A small sound classifier, trained from scratch: arch transformer, held-out accuracy 69%.
Rows from block 6 of a small sound classifier, named by matrix and row number. Rows with one number within an expert belong to one neuron, the router's apart. Each number is 128 + 24 x the weight over its row's rms, rounded and kept within 0 to 255. All counts start at 0. Numbers have three digits each.
After each expert's rows are labels from the 100 clips, of 14976, where the router gives the expert most weight on average: "strongest on" is what is common among them. Only what is clearly more common there than usual is listed. The data: chords played on synthesised instruments. In brackets: how many of the 100.
# router: router (model.blocks.6.mlp.router.weight, 16x192), inputs 0-95
# up: expert up (model.blocks.6.mlp.up, 16x48x192), inputs 0-95
# down: expert down (model.blocks.6.mlp.down, 16x192x48, transposed), outputs 0-95

# expert 3
router.3:115097126150066105108143160152122136101065106140125132127082146109123183104162145146131110126142117101140141126153128141127114157129137095152145115138125070112118125103141127133140127090158118172111144155091096151139135129111108155134120140117120139156100141122112138166142157136180171150
up.0:150133177115083126146172115155144153131079152145106158106093115108135181103149125142109089105152097089121122110130145121108106170129147101127136110126096089128109125119152070132078122116127160169109141160091101157125148135090148134142097144103089125145103137119128136145146181121179172155
down.0:095114080157127123108114123141123113159105079116128122135108164196105132128146146133124158135091178183141121132109142143125141114128167099107087101093125099122126125125054192134138108156129105137144150153117071116096125096142125147096145144161184169110121122119158126146145102182120126114
up.1:132098182123091126149160109143129156119100146140116157109097103100126176109143116142107091110157100086139130100120145134124104172117155101129143120129105091124094144121159052142114129114111161170086141170109094152119136136104138133127103139087086124137109156130117133144150182137170161143
down.1:097116075131134129127119120142129125152112088139143113130142144190119136130142146127110152124079177165140116146110146120122131128115168092099089106087116110136127107121067176147125118137118098125148144130121077120130128102138118151106128155172186148114130123115171142137153091165126116101
up.2:117198090124160149127137136116137134138147128144101107113136064139131121130121124103168119104125151099127137148100133126114150077156123135148091091103141144102144118153140124111102113136110156087172111078173165123081171137089166130159149121119146109126142154107144105121120137097092094110
down.2:101122125130082147132126128147147106142095114102173119143149153167132125112122158164133151166144125131120135124137140131133144135123151094092149115074140087142124089103149150172138130123161129125105128149106077128124082131136086142076100116113127147108135129166143090145134096141175143122
strongest on: arpeggio (100); playing: arpeggio down (100); clipping (27); text has "clipped" (27)

# expert 11
router.11:133112121106108109106115142203130093127103133143119130147095144147182151158114157168149080138120100106099153136151099119136104136132108129146153137147142122099123132129095117109135158082148155136133128134127121163147115147136117146123109135127111100172114157137100120160119117102194138164
up.7:131099162125151126141115138110124109155149153143179127133145126101112076144131124156115105118168100105151129107128091076151133136126118108097128159140156158197125109083161079153152098125146123106076116101105109095139088121163123162120106127111089164133130128140120103168149128127132119124
down.7:136141113125132100105076145118128133104110120169113092152111127112104101139157114128157115116164139116124140134108119132133135084102144119126101161153114170113143111150157148133143097130118117083152147100158103161128125108143101167138136095144108141120123127110169120145180092136083099096
up.8:096142123106127127120142136155157130120095088101105100157091123163154140162097146103111128122114160157098112116091174142129119117069145138157122125121117127087120113155102138135110158139108164116146153155152125172142159155113141119109120125163133125097111155142177119112102121109143153148
down.8:142088121155157152149131111125104108153143112081129143130138153167113157111104135162133169124098116172114133086099132160132114146139141128101148140114101137141123176144111167139134171132126105183119132179131096129107112102147102081070168170146164112135105133107135135146140131134148132146
up.9:169131161124125105156113100158109081139105122157091179120119106096117104153121131187120111109163108106139133108096146146130118146090142156151119100124113120131129128140147082066141126138132163114120166141112128147099097125140145148173106120114091119161128134117146118157104109115128125143
down.9:171135120110114135136092136147093104130152103113130126120125121159129076182119167160153174097149120141118167157092128140107134142089110133116124133119131090114149126149176124115124128127120089140139147141159116127116085093133158163096135122167176140112181114105137084102150086126118121149
strongest on: pink noise (27)

# expert 14
router.14:129093102139124083098117109176144085120118104126134127152127170168125107168127163158133106154142137163094165165138111135156094120110120149120146151139136129084116122111089134141132153101081147148109150126100113162146094109127127163098104134137116148158154131137125111158113095128178133174
up.7:110137085113140143120131148129127143132088110118143136111083101154116142128138192097141161137104142112148141103086142104085161128136192149135107134172165105113134132127126163139141124126122134150167140162118121153114087109127125138126087169136160154109158127094096092119113105122143114105
down.7:103167166109099119141146126115161129133153143103121152111115134116161140122133130140140135138117116101131158105135130140151132127124129163178136142158152126129157150164100108129122179124140131109170106099145164114121155185101182075133123129100104077140133129128113134129086124101134110129
up.8:123127078133145107108126151126085124114091097145132120119142151171119099182154159133122116112110112145146127142141131115131086119092123096092124125120127100124145106121135127110117098102143105181135132156113122130131148098111139190166116162140130164128153122100132122140120139097113151121
down.8:120135110183123080123124124118173145129139111141138133089122119123095137090161089128132150179125112144150135117129103103120176094152127149136093097131151089121120136149114139137153115172124106098140155094125135092107151138083130126141113082120102101170132120123126099157113077149103082146
up.9:087121130162122130175156135095174186153169140090143089148197152149128138125149078106133106134120142130145129133149137156136106148132109109113159148083100159124143136154092118153142127174118111104121091112152127060157135138140088092143139122123098138102110122144121187073153144144086109104
down.9:143105085124110106088094145110073109135117161146133120125135142112097128138173164125088100156146125123141126161166081123150127088135095145117139101140126122121130127104148157131157112089154131110133139099087137148131121132134074174161156165115122147161133116158113155168113133114150151092
strongest on: playing: block (59); pink noise (38); clipping (35); text has "clipped" (35)

# expert 5
router.5:137125155142154139139152109108141136124127157166111140094158114122127148088174061105098080135138110105082089161188097107133121119177130106123128125110122109147091133113114115113123090121142162123100098141118143136137142127133103101145115122120098117171112077110114162147129160099152159122
up.0:112135155163125136142143119113143124107126141142095122113161129113134159086167067131101095120113102124094109159174122130162151110162115125145122082094103112129115130137123117106126087131173143144116123138133168114102168157133134073169128100122106079154104106117117177116096148108139160140
down.0:120146125145125143111169138129144155099103147120112133121113138088130143074179115124108078129125096124105116131173127125156105104135111117123126122148124118110120151104138155077131124124145155142099127153088118142138112125143129067116107137103090115148105100145096166139143155121160174136
up.1:112130135144145184159110124115133122155163095118130125155150126176133109125140122122136152134118164151094136141096123129135163126145144125150097125100145144143121125145123154130128132165121130124131124127188150095108140149141139100096165099168132096097131141096148120119111086154126095120
down.1:129144112103095118086155171141145172106072118107085097115124149114155138121130153128095111121146129107129099148154170116138110136095115086124143115129109111103167109113161133112102128106160098157148119131100108151167151144106119141168081137128144155117088119164122150095180151127163165142
up.2:124155158138178184155152104077129156146153137148120122082167099129136144122127107074120096114133153109093097133159117103104111140181137088117117126106119129171099141131108133121111102120119159115128080144138157118118147123107128100144132162116137135111118109096122169115121170078128146110
down.2:166117116155129102101179129120131138100130140130104140109120138123097144097153120158138090119111079166138092128143149105124093103133109124110126125141124108107128163120104159090128142127155155153106139177096116145126073114154094118123116153102130110161093070126124165139121157121140153145
strongest on: strummed (68); marimba-like (47)

# expert 8
router.8:113106098124101119113134155177130109123074088139109109116086136153161175136136159146164117150119121117099146131128157126103100147124137122163138113146143094100113135126095158105137162110150145151158171164125108174122134139101141142124111165130130108149093171148120114148110133093179157156
up.0:120111101151173127123159101138154121171112059130120125106120109154123145104152129112144130131085136149138100112095172073085128100150204120140087102144156110110097139112075171144145132181093161105134168167138108118117083136103110146109089159140123126129122153122153148154101144100123113134
down.0:165112123176145186143129113097151140142170105113152126144162138152104145081159083127122169150147140155077125161131135155121150136147128133114115151110120148125102126125110148137125115158113113121113142119149121093103132114163159083086150108156128122106109137121129123111132099156103103128
up.1:101122116133186123123164112134160140130107070145111124116113092125115136116159126100150117108094134122144063113116177067087127097140187113154097104152161125116088140112089168135121130172107167102164159154132108125128120133125113158121105162137120133128105171125149151154117183094132119143
down.1:160112123163153173158132105102149135170177109123147137152161134142100123102157099130136169131138156160092126152109130140135162120131133138106102154106120155136105134127110158164103111165107101105128142101160127077097124103159139112090161104164146133099123125120155137118134093173097079127
up.2:108118088143119134113151127165141118151116054114084125103103130170133161128106158131150143150113148161119149112104153122092097128132168113136123076126141090095109127118103176110140150141104156162129180188119095148075121128092152135087111153158147120123115185122163098138120108104154145167
down.2:134102092155118175104103164126130159127116149133111083130127132160138175105138118118111135181155092123102133147172149177122142152148086100122171119140129116110142121125135129141172163152121149145108147150144124126131149120119130095087111109113100106125126127158106082120123105129142167113
strongest on: strummed (53); clarinet-like (26)

# expert 13
router.13:128089125153108093094117140169139096122089119139147126156097180121134143117146145163145110147135129153109153146154119133160120130099117125152151149151130125111126113102094155141149153093150127132117139119103103155155131144146100135115118126136123127163106139160121137161124107143173150149
up.0:114113154148123141161124118130162136143133110126169161146116139097104106135136156143161159139153136122140133111088141143140160148142170107090124158126148154155113128101156131145140130122104127140133146109119103113152098130161153143083101103127122155130117169130118076142153117147126061133
down.0:113111114134114113115143160151152140115095119127142126126108149151127173116142133119112142125116132160149141121130115108118128127129135099124147138118124092122119120142088154137130145142185133138099109161115089143145115119136088157113143179133084135134103101117082154147129137136150151141
up.1:109130129153136159158115139120158118149177118101171136146152137134111134138101163121147192150129138158143146114111119143138168127110119163113135156132150156137136128138115164164143138120097111124142126087125125091110115102141138116104140104151158128110147149115129102133156110141113065118
down.1:122128108117119070106157160152104122105086138125163128110096127128155152158132151137166128107124093123156178119162126111098130142125109104144177116159157127106176144124110139138124170110185106122126115134126107150136155130089111161139120175114093131138104154129108164133151167092171124152
up.2:137131136109101132120151145127068125146128190129122116128156156117117099139122120123094095126146105107146102131162097161170084161143104110089149138109102134178133131132138091122125106115148127129118123132117132113177104166148132157123105125106135154113126106177115120120138149131158163108
down.2:149123126197152182157114133113152164156134087131138116096124140131091139118173134115116147121116119108129114104089103105105176113142154109097125112110107116179115114127134130129124143140124129127126162137148105132120110088176105147091120163173152121153149101110125112139165116162097124103
strongest on: block (73)

# expert 0
router.0:136082101142124103114130146158129119104108103153154128136099157153137159111131144153131139164105124140120147122135093114123119114121107132132130131148154110145138148095090158154136138082173112152109155137114110139138119128123098142107139136135125104156102138131108116169139110103163145172
up.0:130132151119095122130110136109123143140154146107128105173112123118115090151094134140112113126154121133148136136137135164148090149063091125117139165115106188170142110173129140143151150146133120112117096104132123123140158154142140143108113100129123138115136115175149100122139103151100133102
down.0:158122169136124098145137123114115087131148145124140180136164121092108117106148103175153108125127099131135139150148114119181098128099100168151108153127102166130128146098119097110116113093155104121101129108127172111113160127142157127170146069120109099143109133144156147121080126133117110152
up.1:093114094106138136118167129158139136101145107130150123135092130150168151151060169113138166169114156146136143099111094107115126116118120136119140136165165104142129137129073154146123145091097161114139139119123112144138096137118114151092121154134153122108122138128122103142153124085136131149
down.1:154165156089128122139128124099120125138145155113145140136139094137155109172082155132138141109116086108183133082110099121128075160135118148119168149139138153151119151160115101137122179127136146126125095130167124112127098157154106130112130143091115090123161098117118127138144121104125115107
up.2:113100108188107097095109153111150137120136137109150131147131146129057162080182089138154150164117120150141119133165107132158127117135101151102139140135104158140123172107128173154174104133160094133093132108104117091104165086105124107114173102126111139150082125150102127154139131153103125144
down.2:105107115112144139130172120180098133111074108090100121104130134134166163151112168123103110117112128142129113123114183132129091148113153087137130100102084094096138147132128138120111131107128137169133126186091101172130127089132095158149123178161150158119095108131152159113129176115178170110
strongest on: arpeggio (85); quiet level (74); horn-like (42)

# expert 7
router.7:128133163089160122147148124089122159113116171140144135139151101100148155145100122114131071098133104099156116089174120107139088156151116134130131134141136144143100157092114135157124133088160149154111079168112110137142158155136118122132109137102118120132081120125106190125144166074148152120
up.0:108147089166119159114135156128128156117127083122126096115126177131112135102166132109131142115151173145101140185137152176133163097115146090131099133091115099104152088133158152114120116172137111129135139128132131125117164098117156118160140130143151144097129162145146123093156115153111126123
down.0:156140129148129101106131126119190182143151157152144129112158097109106159086153094119098110147147121120112091131144143074078131114193142106113095102140135101127122133075146143134115109158115140123137109109122143100140141132118126106100150113114104121158151143126107157142158131115117138127
up.1:112147162093153144139153113081155176130121175122129098145162092098125145154112127088097083092128115098141086095136135106151104153148154122115134151127128151166079145120118103169105137147131153119142087142149127121153164151150101130134131126114115133109094096133123194126141150096146151101
down.1:154094142121147100145136118139145131112120099185091151088134108115098124103112118163109110134123108131118084112125136088096161106171167135119082091115143084151104121095117111107159131130136111162098143156133114109109133087119138141175105107124105114160132084099133127157112141130128144162
up.2:111148163087151148142156101077160170128125163136132106130167084112140154154099120073100078096131115097138076089131136100148115156150159125114132140121135142160074141118110098158105131143129163115147079142150136119151157152147101141133121130111119136112098100131123185123133145107138147092
down.2:163101134135149105153145112127143117109119096180108159079134113120095124104118115159111119147121098122126088101115139091088158104176157118121089110107147094139091119114122119100150141127135132157097163159130127105116121097119129140166099105117094114168129086098114106163109145129132147156
strongest on: arpeggio (85); marimba-like (77); playing: arpeggio up (74)